{"crop_scale_min": 0.8, "norm_position": "pre", "shared_expert": true, "max_grad_norm": 3.0, "warmup_steps": 1260}
Rows from block 6 of a small image classifier, named by matrix and row number. Rows with one number within an expert belong to one neuron, the router's apart. Each number is 128 + 24 x the weight over its row's rms, rounded and kept within 0 to 255. All counts start at 0. Numbers have three digits each.
After each expert's rows are labels from the 100 images, of 14976, where the router gives the expert most weight on average: "peak at" is the part of the image that holds the peak. Only what is clearly more common there than usual is listed. The data: seven-segment displays showing three digits. In brackets: how many of the 100.
# router: router (model.blocks.6.mlp.router.weight, 64x160), inputs 80-159
# up: expert up (model.blocks.6.mlp.up, 64x80x160), inputs 80-159
# down: expert down (model.blocks.6.mlp.down, 64x160x80, transposed), outputs 80-159

# expert 57
router.57:107117173119137135092142123148145117149132142131178125121111144115126140140138137133156136107130133129182112084137133139117097144152182105115087164101172132142113108137125119105117075121133172134140118163150130125147158116134125111125197137
up.0:117117128125159121137130151141150134149122130099136143165110107112226139113144154119090198103077098149154121101143136112142105140141093124131119151161120196111130137102157084112146127105134106117077093138137132144107111132120163158117136117
down.0:152180101119106167135152126085132105145171118141092114125135149141114151146068120147146153134132115128165126126128100129149116153131163116164122134156135116135125141119104136116163140135145078109076148101092106109143150158128161146165131088
peak at: centre (90)

# expert 42
router.42:120140114076113119129125126133142121165137116133143155147163108121158128082118144099121148109116117123126093104104130098117155188101130078140114126144106092153157103167134092148121138082146099115111159153118160134123057143104080131112118103
up.0:114146114109096099137130150150128113118114146135113128138114127083079170164083140100142160128135130164149148142121144165120127111136077127116120110131056146125153192111090146151096102107115111093090165119152120149082114155087111133089115122
down.0:146127129137125131140121111117107091112145105108137135083111094086100144146116169131110135155165117124135102122191070067120129123140128154104090151160111114115123114130104137087138112088151109106098137127106122141144150158159118161135144100
peak at: centre (78)

# expert 2
router.2:107142140108144130128134106084105110168131137152191111121110110024124125111155136132151119142128146079136110134115124133109122169121105109118132128164155133149130123123122091142130099160130117113120171142140137150110143131110161114123116150
up.0:164108150108083135092152172156142099145150118127109128117113095104110162120118067137126130125084126133098143106155148137179138119141123141166155137114126154161149170158136110112138147110143146101089084123140144110122107123148167108143119183
down.0:109169089116076120160134127127161163115171104116116092116117101165125128098124132142175095163157131146074094127153141141115068152077110134134127116128088140118138107163172107118109119150148149125119146088120133138108113132095157086146125122
peak at: centre (94)

# expert 23
router.23:114161089139164107116112100142086144135137151157119115138126098095122131141103132125091143135118146162127111116114153103103104135036149125132135130148095107123122157138090134141091157147130120150130141089116094138148122135131135118141135136
up.0:132148150117157185133112149112128097172155111132096143139134141123134173140076139123119144129126152146113109130104124133158161092124138107152159105140128130130137190147132112170121110093168143159182138151134108140111125139140156090141133092
down.0:118122138138099115159130116067098070126133116136122145114155102165145154121165117166122126125106150144129089145125110148103176126106103139110157144147072100110093134104167104120125130100133153095125163118113156104149139145080080120136110106
peak at: middle left (45); bottom left (29)

# expert 47
router.47:164129127108132131142149124134116079109116114111106168129142141123137123105147110122129120158120111153156113120061151134088109131110124118115138128133152088115133126105158133110101100117148127090113095130095114113103109108116125109168118138
up.0:097103162152148112130089139144183089123132102114138150108134148105103127122143113152103126157118113149150145162078083124117098153101107114155153147085079154098158149139115131157116148145145136160124190103148131156144084117149141119103114156
down.0:085143130111138130138125130097139127081149127137115134149153124136151100125119091131147094152145133148090131097128144094099108114133077117176081128142147114131110137138147167132103120155094201112124120124122104110138105189080150158143143112
peak at: middle left (52)

# expert 26
router.26:095145122126143142131103134118163140143120110140145108099130131145191134117108139172076133099127136108161134128117127154126127127119153101112138113162120124152089108133149132167140157095133117119105123120125124136144164141102096114120099129
up.0:125128139161103120156145155125137105096133104127145149105073101127069119125149134089114100153103104103196104133145134141116134093140114150111132185100118169097115158060112153116115146182148076126129165136129142134156104117112162107166144138
down.0:137136140154158147114140096150114146121113178113119125075099101171131163121163132117118123114127098105137146183118182181143107118111120083155140172154147112130141123131150128143118135136141114136085133112118133121111148144135178136131120099
peak at: bottom left (46); middle left (39)

# expert 60
router.60:158128145171105104109132110089062137162123134139129105123152092071127130108104146162088181144162141125137086160142136112107127171087110129131162120100138120153111163123148129140057122124120152131109134117135138113125139136074132150106158118
up.0:108128118072154151119141086126135131088129113129147167140131143148147141134124129113143123158133102097160159138110104138142142155112128167162152053125115135162111169105136100113101111134131130121124127139173104133088157156111107130178140179
down.0:143142136138137120082137137113109126141132128140127141126093137120104116129151116149155150128123120100153115154131150087108117135127104117165092122153164133175121122112171145090119135124117110143143137097130150159159077146126138073133107122
peak at: middle left (34); bottom left (33)

# expert 51
router.51:073170144153128146137126141135127097103156137163126126159119163073131129161162138111139111166143123124148093097101116104120166167158097137121147095128104099114128122126140102101123071135124123125141132139125152124098122116148131116102138128
up.0:127114115140121150184137116124070098140153177126130117129134102127089100159125063097108138164154106109098101176144107138133127132097099095099158168125117154149115144139135150096136096110077115125095099105140137121120132173174119097130121106
down.0:136107101128139120136163084148133112171141148083124112113121140144159118120124133136138137151136180165111121162138111121098093126112132105143142147114117142128141113098135103118184122122128111141141106120103090095123145085117142107157150142
peak at: centre (69)

# expert 16
router.16:130130160163122146129124126144130165152133148114138127106091130094134114120112109152160132125126118172121120125073078142144103108148157131129123176088123112104157127149141099178155108122088098127102101110141112138159117154108159109164150108
up.0:114111115132113129138099094095139163151111151143117162116141116136131124166134112143142155118155168120138171139100122165130126104131153135124130109119114146139127130095101084097141157115155199083152089155128103122097134182153115090158121151
down.0:126147085106132117135111088137164130112104159172164155121108130176121130158088130129115112098099130135132124114107139129166139107088135087131147149171120145137146119134172140144156095103120137114122101074138162151106135120108109083105150161
peak at: middle left (48); centre (37)